From a checkpoint of a small audio frame classifier: norm groupnorm.
Rows from block 8 of a small audio frame classifier, named by matrix and row number. Rows with one number belong to one channel. Each number is 50 + 15 x the weight over its row's rms, rounded and kept within 0 to 99. All counts start at 0.
After each channel's rows are labels from the 100 clips, of 14976, where the channel reaches its highest value: "lies over" is the class under the peak; "responds to" is what is common among them. Only what is clearly more common there than usual is listed. The data: synthesised sound scenes: up to three everyday sounds over a background.
# convs0: expand pointwise conv (model.blocks.8.convs.0.weight, 432x144x1, standardized in use), inputs 0-143
# convs1: depthwise width-3 conv (model.blocks.8.convs.1.weight, 432x1x3), a 3 kernel
# convs2: project pointwise conv (model.blocks.8.convs.2.weight, 144x432x1, standardized in use, transposed), outputs 0-143

convs0.326:28 31 22 31 58 42 26 70 42 48 29 42 25 34 32 29 34 67 46 28 57 49 58 71 52 58 48 55 58 64 40 50 55 44 40 49 20 44 73 37 48 45 51 50 51 47 22 11 39 53 44 28 52 60 55 42 62 71 88 23 41 60 56 33 36 48 66 35 50 48 44 34 56 60 63 44 58 70 62 51 69 59 58 71 69 72 70 64 57 43 45 46 42 66 44 46 62 57 17 74 65 28 30 56 47 53 43 48 72 56 58 50 71 53 83 37 49 47 44 39 52 35 46 72 52 53 54 41 55 91 61 42 55 77 69 46 39 43 67 86 58 49 53 78
convs1.326:66 60 67
convs2.326:37 24 53 53 53 61 27 27 46 52 65 55 61 60 64 55 54 39 44 46 39 43 58 50 64 31 66 32 43 16 33 56 35 63 35 19 60 32 62 38 56 53 42 51 54 43 44 52 20 82 34 39 54 26 45 38 70 46 39 25 60 65 67 23 55 22 37 42 40 23 39 49 13 59 56 46 67 57 42 69 49 44 55 63 54 37 48 86 73 72 59 41 82 54 58 46 51 38 38 64 37 64 55 33 62 44 53 20 78 49 27 49 62 69 56 80 51 64 50 68 61 32 54 68 52 37 46 51 32 44 62 55 76 48 82 69 48 59 62 56 54 60 76 43
lies over: howling
responds to: howling; first sound: howling

convs0.186:40 56 49 43 61 64 34 45 39 58 40 28 35 28 55 69 56 37 62 45 71 19 37 67 83 45 37 34 24 16 56 57 53 42 77 48 74 55 41 41 66 41 48 43 59 39 31 41 55 65 43 29 69 42 27 29 67 44 56 36 78 62 30 59 58 44 63 85 63 70 56 55 70 45 53 38 50 32 25 48 49 50 60 47 58 54 73 61 48 36 21 26 76 52 36 38 59 61 40 68 32 51 61 70 52 83 35 50 64 55 57 49 33 49 77 43 26 63 54 48 59 35 39 67 63 29 45 52 69 58 52 48 63 39 48 22 17 36 42 62 59 49 75 70
convs1.186:28 56 62
convs2.186:38 28 69 52 46 70 43 45 35 54 53 33 52 47 48 59 50 48 43 58 26 71 49 43 47 54 54 90 39 44 40 30 55 46 32 32 24 41 55 39 62 62 53 69 26 62 57 42 71 50 36 62 50 46 42 46 54 48 68 79 80 55 52 50 58 59 62 78 71 46 74 34 52 63 31 51 65 71 26 56 65 62 41 49 45 66 41 32 62 47 42 23 19 53 32 42 61 48 11 58 26 34 37 32 59 45 28 23 60 32 51 58 56 59 54 80 43 62 08 31 42 70 70 62 60 72 77 56 59 78 32 45 76 46 37 57 53 47 44 50 42 44 56 31
lies over: howling
responds to: background: none; howling; first sound: howling

convs0.312:40 32 57 51 48 51 49 49 61 77 51 21 40 50 27 42 64 65 66 45 39 51 70 54 66 57 52 75 41 38 43 57 31 54 44 24 47 48 49 32 77 41 52 65 87 48 46 60 63 47 47 43 58 37 46 42 51 30 35 23 60 59 51 34 40 61 20 55 60 57 34 41 49 55 73 89 43 46 24 18 54 50 12 60 54 64 73 47 64 26 26 41 44 59 39 51 70 51 43 63 53 30 25 45 57 60 60 43 58 61 57 59 41 59 60 47 40 69 41 12 42 67 46 52 43 61 51 48 38 95 39 55 98 44 28 61 68 57 43 68 47 44 54 36
convs1.312:32 48 69
convs2.312:52 33 54 47 46 35 47 67 46 37 61 49 50 71 38 33 60 57 48 28 50 26 54 48 74 59 52 78 37 25 76 47 62 51 47 72 68 61 61 27 40 44 47 46 77 49 65 73 63 54 57 59 87 44 65 44 58 55 43 35 76 52 56 39 56 56 28 55 25 44 15 34 30 66 54 68 19 70 35 09 46 31 43 46 26 40 66 51 61 59 65 46 25 83 60 48 65 52 36 65 62 57 43 46 58 39 59 66 64 48 36 45 51 35 37 34 58 51 41 48 25 46 57 56 53 54 64 61 50 78 77 19 41 43 11 60 47 27 41 39 55 63 37 54
lies over: doorbell
responds to: number of sounds: 1; doorbell; first sound: doorbell

convs0.123:45 69 53 38 47 23 65 75 41 64 32 45 37 50 41 53 59 64 82 55 56 58 44 55 27 63 42 50 56 42 51 39 77 34 53 40 76 48 52 31 43 88 63 68 29 63 54 54 70 51 45 49 51 86 44 43 30 22 49 64 58 48 50 48 51 75 66 38 32 28 61 42 71 66 63 40 39 66 54 43 41 36 68 45 45 65 59 55 34 52 31 43 41 33 49 41 43 52 41 31 37 67 63 46 26 41 54 59 38 36 44 30 44 55 60 54 66 42 66 24 72 40 65 55 23 71 65 88 79 87 25 32 27 65 58 27 47 45 39 47 74 58 55 44
convs1.123:62 63 69
convs2.123:49 66 70 60 65 44 67 73 59 49 21 46 31 56 43 29 62 76 49 30 40 47 35 37 29 27 53 45 39 47 81 65 70 43 48 58 33 64 32 50 52 76 53 27 33 52 34 41 46 34 30 41 51 60 59 63 82 23 27 78 37 63 72 45 51 58 53 34 44 41 74 72 54 57 61 61 71 70 72 70 72 53 55 54 24 28 60 64 34 58 33 68 38 69 45 48 70 47 45 45 41 47 62 42 56 73 81 46 42 52 43 56 58 54 60 42 53 10 63 70 68 59 39 47 26 67 49 62 60 43 40 34 47 52 29 51 39 36 20 48 75 53 38 38
lies over: car horn
responds to: car horn; first sound: car horn

convs0.188:55 47 52 43 25 66 40 58 47 29 45 59 42 66 40 51 58 73 50 34 64 44 42 71 72 69 57 65 52 25 34 35 57 31 68 64 73 79 74 33 09 53 64 54 61 61 48 64 56 49 40 50 58 38 39 48 64 47 48 60 65 61 71 62 31 50 62 51 60 31 30 45 45 37 36 24 61 49 31 51 67 42 58 49 56 71 57 61 63 56 28 43 36 41 65 17 28 32 48 68 17 63 41 29 55 82 54 72 48 50 29 40 30 48 41 57 64 42 30 59 70 30 70 71 41 41 64 36 61 63 26 20 54 44 52 29 48 23 49 53 55 78 73 58
convs1.188:68 49 32
convs2.188:44 51 52 50 88 55 44 34 41 48 58 48 62 55 66 63 63 51 37 47 60 64 66 56 53 39 31 33 53 50 66 69 35 36 36 57 53 46 20 36 39 53 69 16 78 75 38 42 59 61 29 53 72 73 66 38 23 31 35 49 59 33 68 49 32 28 57 37 50 61 60 66 43 28 48 49 61 26 41 51 37 60 82 62 21 80 59 60 49 29 28 54 68 77 83 48 44 41 49 53 39 39 50 46 31 51 50 79 56 35 31 48 58 28 56 47 46 32 29 64 58 40 74 59 58 66 49 19 47 23 48 82 38 46 61 31 63 42 54 56 35 44 50 66
lies over: doorbell
responds to: doorbell; background: none; first sound: doorbell

convs0.292:30 07 25 45 54 43 65 59 32 58 57 57 55 50 58 21 66 77 44 36 60 39 61 43 48 48 43 24 69 67 63 53 20 58 26 57 60 57 67 43 62 54 61 49 15 56 61 76 52 41 69 44 39 58 63 36 33 60 53 46 36 45 47 38 70 30 42 45 50 51 44 36 50 68 44 53 50 87 57 55 57 35 81 52 59 31 27 53 45 57 18 40 43 57 42 33 81 51 63 52 60 33 44 50 53 29 63 27 80 37 48 36 60 45 34 47 40 21 33 63 71 24 55 70 58 54 69 59 61 70 66 43 56 44 61 67 62 78 43 17 38 57 63 41
convs1.292:72 57 63
convs2.292:57 18 48 48 65 33 64 38 49 41 67 41 54 67 74 53 35 56 50 33 45 49 46 43 40 32 44 39 82 53 63 52 45 22 49 37 57 46 67 36 50 43 27 75 44 51 48 65 51 56 39 50 41 50 44 48 53 39 73 52 39 31 62 57 61 58 46 67 42 35 66 52 57 63 59 37 43 53 49 50 36 44 75 51 40 48 52 64 37 50 37 64 45 38 35 57 66 27 56 48 37 10 45 71 25 39 47 86 28 67 53 88 86 58 28 49 65 31 78 93 29 49 55 67 77 57 43 79 48 41 50 63 56 80 44 31 32 40 35 51 17 56 58 45
lies over: coughing
responds to: coughing; first sound: coughing

convs0.109:61 41 58 34 42 61 48 19 28 69 56 30 33 47 19 40 52 48 63 38 99 35 64 77 76 57 56 59 43 37 47 60 48 46 49 54 66 43 29 43 33 47 49 58 69 30 82 54 46 55 77 41 39 52 42 44 48 57 49 51 81 64 56 74 45 44 37 84 41 68 39 31 54 52 65 57 89 62 33 40 49 31 26 47 52 43 51 72 65 50 36 19 47 44 43 26 34 52 35 71 45 32 27 49 50 62 60 57 49 56 66 36 55 51 34 44 46 68 19 40 46 48 62 58 66 54 50 47 49 59 57 53 63 44 37 30 68 29 64 34 18 55 78 42
convs1.109:34 39 67
convs2.109:48 40 63 65 45 44 25 52 55 94 56 42 64 51 42 62 65 45 38 62 46 50 33 30 45 60 94 66 24 46 27 51 46 25 63 40 40 56 37 60 50 59 53 50 76 21 82 40 72 48 57 61 63 49 16 43 50 65 40 71 64 50 51 59 52 64 35 76 70 69 51 45 37 43 33 36 21 63 30 32 44 52 40 38 53 58 42 27 50 41 69 49 63 44 26 47 57 55 24 39 43 51 39 61 76 58 57 44 49 73 54 37 42 45 41 71 51 87 45 32 22 58 63 42 51 58 51 68 49 76 53 55 52 30 32 38 40 58 34 64 30 78 62 38
lies over: doorbell
responds to: background: none; doorbell; first sound: doorbell

convs0.63:32 47 51 52 41 38 35 67 59 57 55 41 48 25 34 32 24 69 26 43 95 43 66 62 55 53 49 65 47 72 39 71 80 27 56 55 26 46 51 33 62 32 46 83 49 38 20 26 51 33 50 34 46 57 65 46 52 55 57 28 72 49 47 47 32 51 60 53 60 45 42 49 55 73 50 52 62 39 49 60 55 45 36 57 47 76 72 68 79 39 46 64 34 55 45 34 70 54 43 55 48 54 16 69 46 61 61 32 63 68 39 50 32 51 60 34 56 46 20 19 46 52 58 62 50 48 34 42 48 87 27 27 39 78 68 30 63 40 75 66 46 49 50 62
convs1.63:60 63 70
convs2.63:71 31 59 25 47 35 55 55 52 33 53 61 56 91 36 49 60 54 20 63 25 42 55 65 70 49 73 68 47 66 48 57 58 69 56 60 85 32 44 40 17 48 50 39 66 51 57 30 46 67 40 56 74 36 47 62 80 37 47 56 51 40 87 29 41 48 59 23 25 57 50 45 23 46 26 53 54 72 49 34 59 49 38 53 48 35 44 65 39 59 44 67 75 32 47 68 48 29 60 60 36 42 42 46 53 72 44 51 56 25 60 53 63 36 68 58 51 55 32 63 58 62 25 49 39 49 57 44 30 54 68 48 67 22 43 68 48 36 18 55 37 85 66 38
lies over: howling; doorbell
responds to: background: none; howling; doorbell; first sound: howling

convs0.17:44 65 51 32 58 57 42 45 36 31 76 42 30 38 63 71 62 42 36 43 60 45 19 59 43 39 50 34 43 53 47 47 45 56 48 25 48 56 35 76 72 39 66 18 58 38 17 73 33 28 42 66 41 64 33 07 45 57 65 56 47 47 42 35 34 45 77 59 76 49 55 44 88 49 30 41 58 71 58 64 53 83 61 60 79 68 62 52 72 53 61 52 55 68 38 48 40 73 66 30 42 57 58 45 50 52 41 48 58 55 38 56 47 40 60 72 28 53 26 42 56 23 72 43 51 70 47 40 64 31 51 74 68 47 36 33 22 54 53 44 38 64 70 36
convs1.17:62 63 69
convs2.17:42 52 40 52 51 71 39 52 37 59 54 36 50 42 45 66 32 49 78 61 31 50 22 60 28 46 60 35 36 33 54 48 56 42 35 39 44 49 48 48 45 48 35 45 60 39 51 72 75 56 79 64 40 36 30 40 40 39 48 66 32 33 43 46 40 55 66 55 64 50 56 21 49 52 24 23 43 65 74 50 34 53 57 78 55 40 30 66 39 25 70 70 59 62 49 63 50 73 35 64 52 29 64 35 30 51 27 45 41 69 61 58 54 44 93 55 71 34 49 69 56 69 49 21 72 80 50 71 42 68 58 43 56 68 37 44 55 66 29 50 92 20 59 30
lies over: barking
responds to: barking; first sound: barking

convs0.26:36 71 45 33 64 91 39 54 35 66 43 47 54 39 40 56 45 58 64 56 51 37 82 72 56 58 64 58 48 44 32 71 36 31 62 58 50 36 44 56 40 18 42 37 32 43 69 57 43 36 31 35 46 46 58 45 43 61 40 54 20 66 52 39 27 25 37 05 52 64 33 41 46 24 56 54 64 77 69 65 81 52 41 41 65 46 66 67 72 65 76 21 46 68 43 34 30 50 31 54 63 38 35 72 37 33 51 45 43 53 10 40 56 44 39 29 67 30 52 69 55 37 32 73 42 31 46 64 56 53 65 71 65 54 59 53 57 46 45 41 57 43 43 59
convs1.26:69 32 50
convs2.26:35 45 61 69 78 69 52 33 55 44 09 29 58 34 54 33 41 50 55 52 36 33 72 56 24 51 78 55 78 48 34 57 46 33 41 53 54 43 53 55 16 23 48 50 37 59 66 39 66 35 47 57 60 63 67 35 71 38 43 53 54 19 41 30 31 32 35 30 39 60 52 49 30 46 51 52 73 43 56 82 73 60 43 58 61 41 81 45 47 69 48 56 77 36 37 51 40 47 46 37 42 33 51 65 70 41 57 36 32 48 28 30 53 51 48 19 16 56 39 62 64 30 38 79 47 64 41 49 65 71 72 60 57 48 22 50 62 45 47 49 77 42 43 46
lies over: coin spinning
responds to: coin spinning; first sound: coin spinning

convs0.422:61 50 30 63 61 61 43 48 32 31 30 33 55 50 04 41 44 49 60 59 69 62 58 45 46 58 72 49 35 38 50 41 18 69 34 79 54 41 49 16 57 67 74 50 70 53 74 53 43 55 80 60 57 52 53 60 49 24 39 80 58 55 49 69 72 50 33 43 44 55 20 48 30 39 58 23 32 73 38 44 31 35 54 39 51 43 51 54 42 50 56 32 25 65 52 59 55 50 23 81 75 60 43 60 76 70 27 52 40 41 65 45 57 42 38 18 55 47 40 21 50 53 39 45 74 36 65 57 73 66 64 39 48 58 60 78 53 33 57 46 39 57 46 58
convs1.422:54 75 56
convs2.422:45 67 42 53 20 35 59 65 66 38 51 38 61 32 89 88 42 50 42 39 50 43 25 45 64 69 57 53 53 65 60 55 81 23 88 49 57 47 40 55 52 75 56 55 45 52 17 32 67 46 50 58 52 50 56 31 39 25 38 61 52 52 68 48 64 62 69 62 45 48 71 37 83 32 51 29 35 51 51 48 67 78 23 31 46 55 67 38 43 42 58 71 62 40 33 32 42 52 66 62 48 51 61 34 44 60 59 47 42 63 51 69 47 25 52 72 47 40 60 60 41 58 68 51 24 44 35 36 36 42 20 34 57 35 38 12 27 61 25 51 51 58 52 65
lies over: car horn
responds to: car horn

convs0.35:19 30 21 71 57 68 36 44 63 64 23 68 49 43 29 51 47 49 86 38 75 22 55 46 45 77 45 39 27 40 52 34 31 68 34 79 12 40 56 49 45 56 72 47 63 57 59 79 73 34 43 60 67 45 45 27 34 54 32 46 43 56 36 51 57 54 34 50 51 40 32 51 50 61 67 50 21 60 37 35 49 42 56 17 70 25 55 61 56 47 50 44 43 64 43 40 25 33 44 70 63 59 38 51 51 76 34 63 65 88 63 50 58 35 77 54 54 51 50 61 63 34 51 46 31 59 38 40 55 63 47 62 51 62 64 35 39 43 54 69 48 47 56 82
convs1.35:62 53 27
convs2.35:39 46 54 57 40 49 60 25 32 43 62 21 46 49 62 63 61 60 49 72 38 61 40 61 58 30 19 37 58 62 50 27 59 50 56 69 62 60 31 41 74 57 51 43 26 68 65 41 33 42 66 46 42 18 28 47 49 52 76 66 41 39 60 45 49 36 62 45 56 47 87 61 44 62 78 43 77 52 59 56 38 27 60 91 36 35 34 37 24 51 59 48 42 41 74 69 62 45 71 63 68 61 59 55 41 35 44 57 22 17 47 31 20 48 51 46 64 34 55 56 55 63 57 45 88 62 57 57 47 29 41 41 16 48 61 72 53 44 59 45 49 36 40 28
lies over: barking
responds to: barking; first sound: barking

convs0.370:42 56 61 45 12 56 62 36 18 46 57 37 42 52 29 58 46 87 63 42 45 42 35 56 37 57 62 53 71 12 54 80 42 69 43 31 64 69 69 63 57 72 63 47 26 42 78 42 42 78 17 31 53 42 42 41 57 56 28 56 63 62 38 70 66 47 19 59 20 58 58 40 60 44 56 57 54 73 30 78 52 39 69 50 70 61 66 38 58 37 50 30 40 53 80 51 63 43 28 31 42 53 44 24 34 48 54 36 43 49 46 47 43 63 49 42 58 44 46 54 59 59 47 58 49 52 65 73 75 44 27 64 68 51 86 61 57 63 72 48 41 60 51 53
convs1.370:53 66 70
convs2.370:45 67 14 68 31 43 46 54 56 41 42 34 52 53 48 73 35 48 72 42 18 55 36 32 43 79 80 35 35 68 45 26 54 84 60 62 25 48 50 57 59 38 37 36 74 52 33 56 59 51 37 29 50 27 67 43 58 61 13 25 50 49 40 60 78 55 45 56 57 39 54 33 39 46 53 57 43 39 39 43 59 56 35 44 54 33 40 48 39 54 56 59 48 44 63 49 73 68 75 80 58 48 43 69 40 77 74 44 68 53 57 72 69 59 49 64 54 29 73 89 55 63 61 33 40 51 48 42 25 36 24 44 41 21 36 63 39 51 61 57 61 30 45 37
lies over: coin spinning
responds to: coin spinning; first sound: coin spinning

convs0.395:34 37 43 53 57 40 47 80 42 37 31 58 52 38 50 32 40 88 78 37 36 53 50 71 52 52 14 14 59 66 53 51 24 48 36 28 47 59 48 53 66 37 33 57 24 68 45 72 62 48 53 73 65 62 45 62 59 64 51 56 16 46 66 40 66 51 84 52 41 44 60 63 43 28 59 58 34 60 69 68 57 56 49 45 53 59 42 33 13 27 44 61 40 65 52 48 35 46 51 56 27 60 50 66 42 52 26 52 53 56 32 30 33 48 43 72 63 33 54 60 48 53 40 51 48 45 46 46 61 74 69 40 52 58 88 34 57 75 43 57 41 44 03 38
convs1.395:68 60 66
convs2.395:36 26 54 69 53 48 51 51 64 51 57 50 66 40 41 49 55 65 51 37 29 48 43 57 88 61 39 51 46 37 59 76 37 53 66 64 37 61 48 13 46 58 37 51 55 46 69 52 38 47 52 63 63 71 52 63 73 15 36 46 28 68 80 30 46 21 45 54 42 59 54 57 41 45 37 82 29 40 80 79 55 50 27 29 44 73 31 88 61 32 53 53 50 42 55 52 46 48 49 68 42 58 33 36 34 47 51 46 52 46 48 52 57 48 56 44 42 40 37 46 40 48 46 48 52 43 31 22 53 29 99 40 71 43 72 93 54 62 47 74 45 57 36 68
lies over: mooing
responds to: mooing; first sound: mooing

convs0.274:57 50 24 22 55 56 56 32 52 71 45 39 35 31 53 77 73 65 51 56 75 52 42 53 71 52 64 55 33 55 51 52 69 69 57 39 39 55 24 49 74 42 44 30 70 62 31 74 28 39 61 35 29 24 32 44 41 72 34 25 57 60 72 69 65 56 26 59 73 60 30 49 51 58 29 79 57 41 15 41 37 50 70 66 48 52 38 42 47 62 36 30 54 42 41 40 40 54 54 53 49 32 32 67 41 38 87 57 53 67 41 47 46 40 63 44 35 32 54 61 42 82 51 59 38 53 31 34 22 39 37 74 70 40 56 33 57 77 45 42 59 62 71 43
convs1.274:31 48 67
convs2.274:35 52 61 66 49 53 48 43 42 41 76 47 56 35 59 36 46 66 26 36 39 35 16 48 34 51 68 43 44 41 67 59 42 63 29 46 54 51 49 59 71 70 22 44 54 45 58 53 41 37 68 53 65 59 40 34 61 56 62 43 53 31 60 37 51 24 37 56 43 36 49 24 74 60 23 45 56 99 47 40 53 57 38 59 67 74 55 52 75 52 81 49 26 60 35 33 43 64 49 69 73 48 28 82 33 58 53 42 44 84 36 60 76 35 58 68 53 32 32 36 34 78 48 68 63 69 54 51 60 52 63 54 57 40 36 63 56 43 33 66 59 86 26 43
lies over: barking
responds to: barking; doorbell

convs0.1:45 43 32 42 50 55 41 55 34 25 33 67 70 63 46 37 57 51 48 43 43 41 37 67 40 41 34 45 65 50 44 41 42 36 02 45 37 47 46 67 55 31 21 55 23 51 63 62 67 53 60 50 57 58 33 49 51 48 26 42 11 47 56 32 68 40 70 53 38 51 81 56 60 46 55 49 51 86 51 76 65 49 67 27 54 41 24 58 30 32 70 54 50 50 45 53 25 33 51 49 25 61 34 53 33 56 19 57 57 69 76 48 55 59 60 78 68 42 63 79 55 41 56 53 52 44 36 41 59 56 96 36 65 52 72 37 73 74 46 57 41 52 34 64
convs1.1:60 63 70
convs2.1:40 36 75 70 65 60 51 58 60 64 58 42 69 16 24 35 66 65 52 35 32 55 23 49 67 52 35 40 38 42 41 49 37 52 31 60 50 61 55 34 26 28 51 39 55 55 66 63 61 50 47 47 74 67 82 69 72 35 37 55 48 44 71 26 75 25 51 64 66 57 35 56 48 46 20 74 21 31 54 58 37 53 21 32 33 63 17 52 60 38 25 59 45 52 52 57 65 48 52 47 48 59 49 42 45 66 49 47 75 37 41 42 51 55 68 42 37 55 35 56 50 55 41 59 49 51 56 26 57 45 92 19 69 41 50 71 66 75 59 61 46 74 22 46
lies over: mooing; snoring
responds to: mooing; first sound: mooing; snoring

convs0.97:61 20 44 39 49 44 18 57 45 40 52 50 58 57 40 36 54 30 35 33 62 46 47 42 60 33 74 61 55 53 64 65 51 00 76 74 51 50 28 48 24 43 43 49 54 53 28 46 48 45 37 35 52 31 52 62 68 26 49 46 62 49 73 49 31 43 30 45 32 70 27 58 52 52 43 45 58 46 55 41 44 78 64 89 46 68 58 77 91 72 59 30 68 55 49 45 43 31 37 47 53 19 43 47 54 73 41 42 58 57 67 45 81 14 51 43 58 68 68 45 58 74 45 58 57 44 35 58 61 75 47 43 49 46 23 52 72 27 60 58 52 40 55 57
convs1.97:69 61 64
convs2.97:15 46 59 58 26 48 24 35 60 44 72 62 42 57 42 71 55 53 30 48 40 30 37 65 49 37 60 43 34 48 39 63 76 76 59 50 34 31 41 53 49 57 22 28 71 45 31 36 31 60 44 70 73 35 39 53 61 28 40 67 59 74 61 51 58 42 37 67 51 22 54 52 23 39 52 60 88 48 32 39 50 66 51 52 64 27 37 66 37 69 63 46 50 60 74 70 53 41 62 47 46 33 38 57 61 59 53 22 80 27 74 53 48 39 45 84 51 48 22 45 47 47 73 46 39 33 30 31 39 61 51 64 49 69 59 54 63 81 43 60 57 55 72 65
lies over: doorbell
responds to: doorbell; first sound: doorbell

convs0.41:26 59 11 39 46 69 56 49 36 36 35 16 38 43 72 71 37 51 65 32 41 25 56 56 84 45 41 39 39 28 33 69 45 32 53 27 84 47 47 56 62 58 65 33 58 41 41 71 37 50 45 08 53 49 62 43 55 44 09 28 62 79 61 54 57 49 49 48 55 58 40 69 65 53 60 66 49 49 41 51 62 55 54 62 49 66 62 69 62 68 47 47 80 47 19 53 63 31 46 51 49 32 83 65 43 64 55 43 46 67 39 66 34 42 57 44 42 47 74 59 52 49 25 31 31 27 66 53 41 49 42 51 75 32 56 47 47 56 48 21 47 45 54 71
convs1.41:28 57 61
convs2.41:56 43 59 63 56 63 68 51 45 44 46 66 60 67 37 35 52 33 46 75 60 60 53 38 49 59 37 45 39 44 48 20 31 81 57 73 38 56 79 53 43 31 50 58 35 75 71 59 46 33 61 52 69 62 56 38 41 41 69 58 68 48 57 24 47 31 21 32 39 48 47 47 27 68 49 23 44 48 43 33 47 48 68 34 15 20 24 48 59 52 46 62 27 64 65 55 46 43 31 62 80 70 38 68 43 35 44 53 58 51 56 44 60 49 31 65 66 43 39 60 80 68 62 37 66 61 44 66 55 26 90 49 39 29 41 88 68 19 42 55 50 51 46 46
lies over: coughing
responds to: coughing

convs0.229:34 32 37 52 59 29 55 67 35 38 19 56 49 23 52 48 45 53 68 50 72 47 86 53 52 60 34 36 38 42 32 65 40 44 66 86 43 40 62 25 51 69 54 64 46 55 24 77 60 39 46 48 51 40 38 57 46 54 49 32 59 46 27 62 43 52 30 50 57 15 32 31 58 56 55 73 40 50 63 52 53 64 64 29 51 51 83 75 55 59 49 70 57 40 38 37 48 32 47 49 48 73 58 17 64 60 66 31 73 58 52 55 39 54 46 37 75 68 58 55 59 40 35 79 51 35 41 79 55 63 18 19 49 71 76 67 59 56 53 28 67 58 66 47
convs1.229:54 61 73
convs2.229:51 51 55 11 70 74 37 30 47 18 49 57 54 65 30 60 58 49 45 70 66 64 46 51 59 25 47 81 50 66 58 42 41 31 53 49 57 41 45 42 43 43 61 57 53 39 71 70 50 36 45 69 48 43 50 65 55 45 52 78 42 60 51 52 45 40 62 52 42 68 55 63 29 32 39 36 58 67 47 55 31 49 61 51 50 28 38 26 46 51 64 73 26 90 74 49 32 67 73 50 44 37 51 81 63 77 59 66 20 48 49 40 56 20 36 77 67 30 27 43 37 52 26 23 62 45 35 61 45 70 63 45 78 55 50 51 80 49 37 44 61 71 66 38
lies over: car horn
responds to: thin (high-pass); car horn; first sound: car horn

convs0.406:57 72 53 71 57 58 67 18 42 39 20 27 72 51 42 66 71 36 83 31 53 73 56 95 50 55 44 41 43 37 49 52 30 62 35 49 36 32 38 44 53 33 63 25 59 75 58 50 38 84 55 66 58 73 33 40 59 48 23 63 37 53 52 40 34 63 51 47 48 31 43 52 67 30 61 68 42 77 56 52 56 57 49 43 57 53 61 50 30 50 56 44 49 46 25 60 48 49 68 55 11 68 51 44 74 57 40 67 14 52 35 45 24 59 50 39 50 69 46 42 62 31 49 62 60 41 57 58 58 11 49 57 66 39 73 50 32 48 24 47 46 58 43 66
convs1.406:66 62 66
convs2.406:52 60 35 52 38 64 61 24 71 61 80 51 58 27 71 71 56 48 39 60 45 49 42 62 74 64 47 55 48 55 56 74 55 56 78 40 57 39 49 51 35 43 42 42 63 45 52 34 62 70 35 47 61 52 39 45 56 35 56 38 50 67 64 49 29 49 51 58 59 45 36 29 54 40 38 85 41 35 46 31 69 75 21 47 76 36 41 62 39 88 67 50 50 60 08 56 52 46 54 63 67 34 45 72 49 74 34 41 57 67 75 60 60 40 70 62 30 37 39 67 56 68 53 43 52 19 60 41 11 39 73 51 52 40 47 63 16 44 25 49 27 58 45 74
lies over: howling
responds to: howling; first sound: howling

convs0.327:54 59 36 36 47 75 47 57 31 46 46 33 56 53 72 45 69 71 66 38 65 16 45 55 46 33 46 64 76 42 22 58 52 40 42 42 61 40 53 55 49 57 49 57 01 31 66 49 63 40 41 45 42 41 69 30 42 49 41 45 45 84 40 61 67 23 58 37 55 68 53 89 60 42 60 56 62 69 44 71 69 49 70 40 63 44 73 55 60 24 50 49 21 48 63 41 49 20 53 48 58 43 21 61 34 58 66 28 71 57 20 51 45 28 56 41 56 36 57 55 89 44 66 65 34 51 50 41 67 51 35 30 40 48 71 47 18 46 44 38 38 42 47 63
convs1.327:68 47 32
convs2.327:81 71 71 40 38 41 56 26 44 27 74 51 34 33 46 58 61 65 61 66 35 60 39 36 46 36 13 48 77 50 68 36 35 44 29 27 54 50 40 78 49 36 32 63 21 45 64 58 60 34 48 47 54 42 45 52 41 65 51 53 51 72 28 84 83 60 78 73 57 69 67 72 37 54 58 57 76 68 30 68 41 59 46 74 48 55 70 34 45 61 59 47 31 86 55 45 50 44 41 41 30 54 50 73 39 44 56 59 43 57 10 42 62 30 52 65 47 48 40 48 52 65 46 60 46 45 36 34 56 52 52 37 35 16 29 64 53 47 59 62 34 51 41 60
lies over: coin spinning
responds to: coin spinning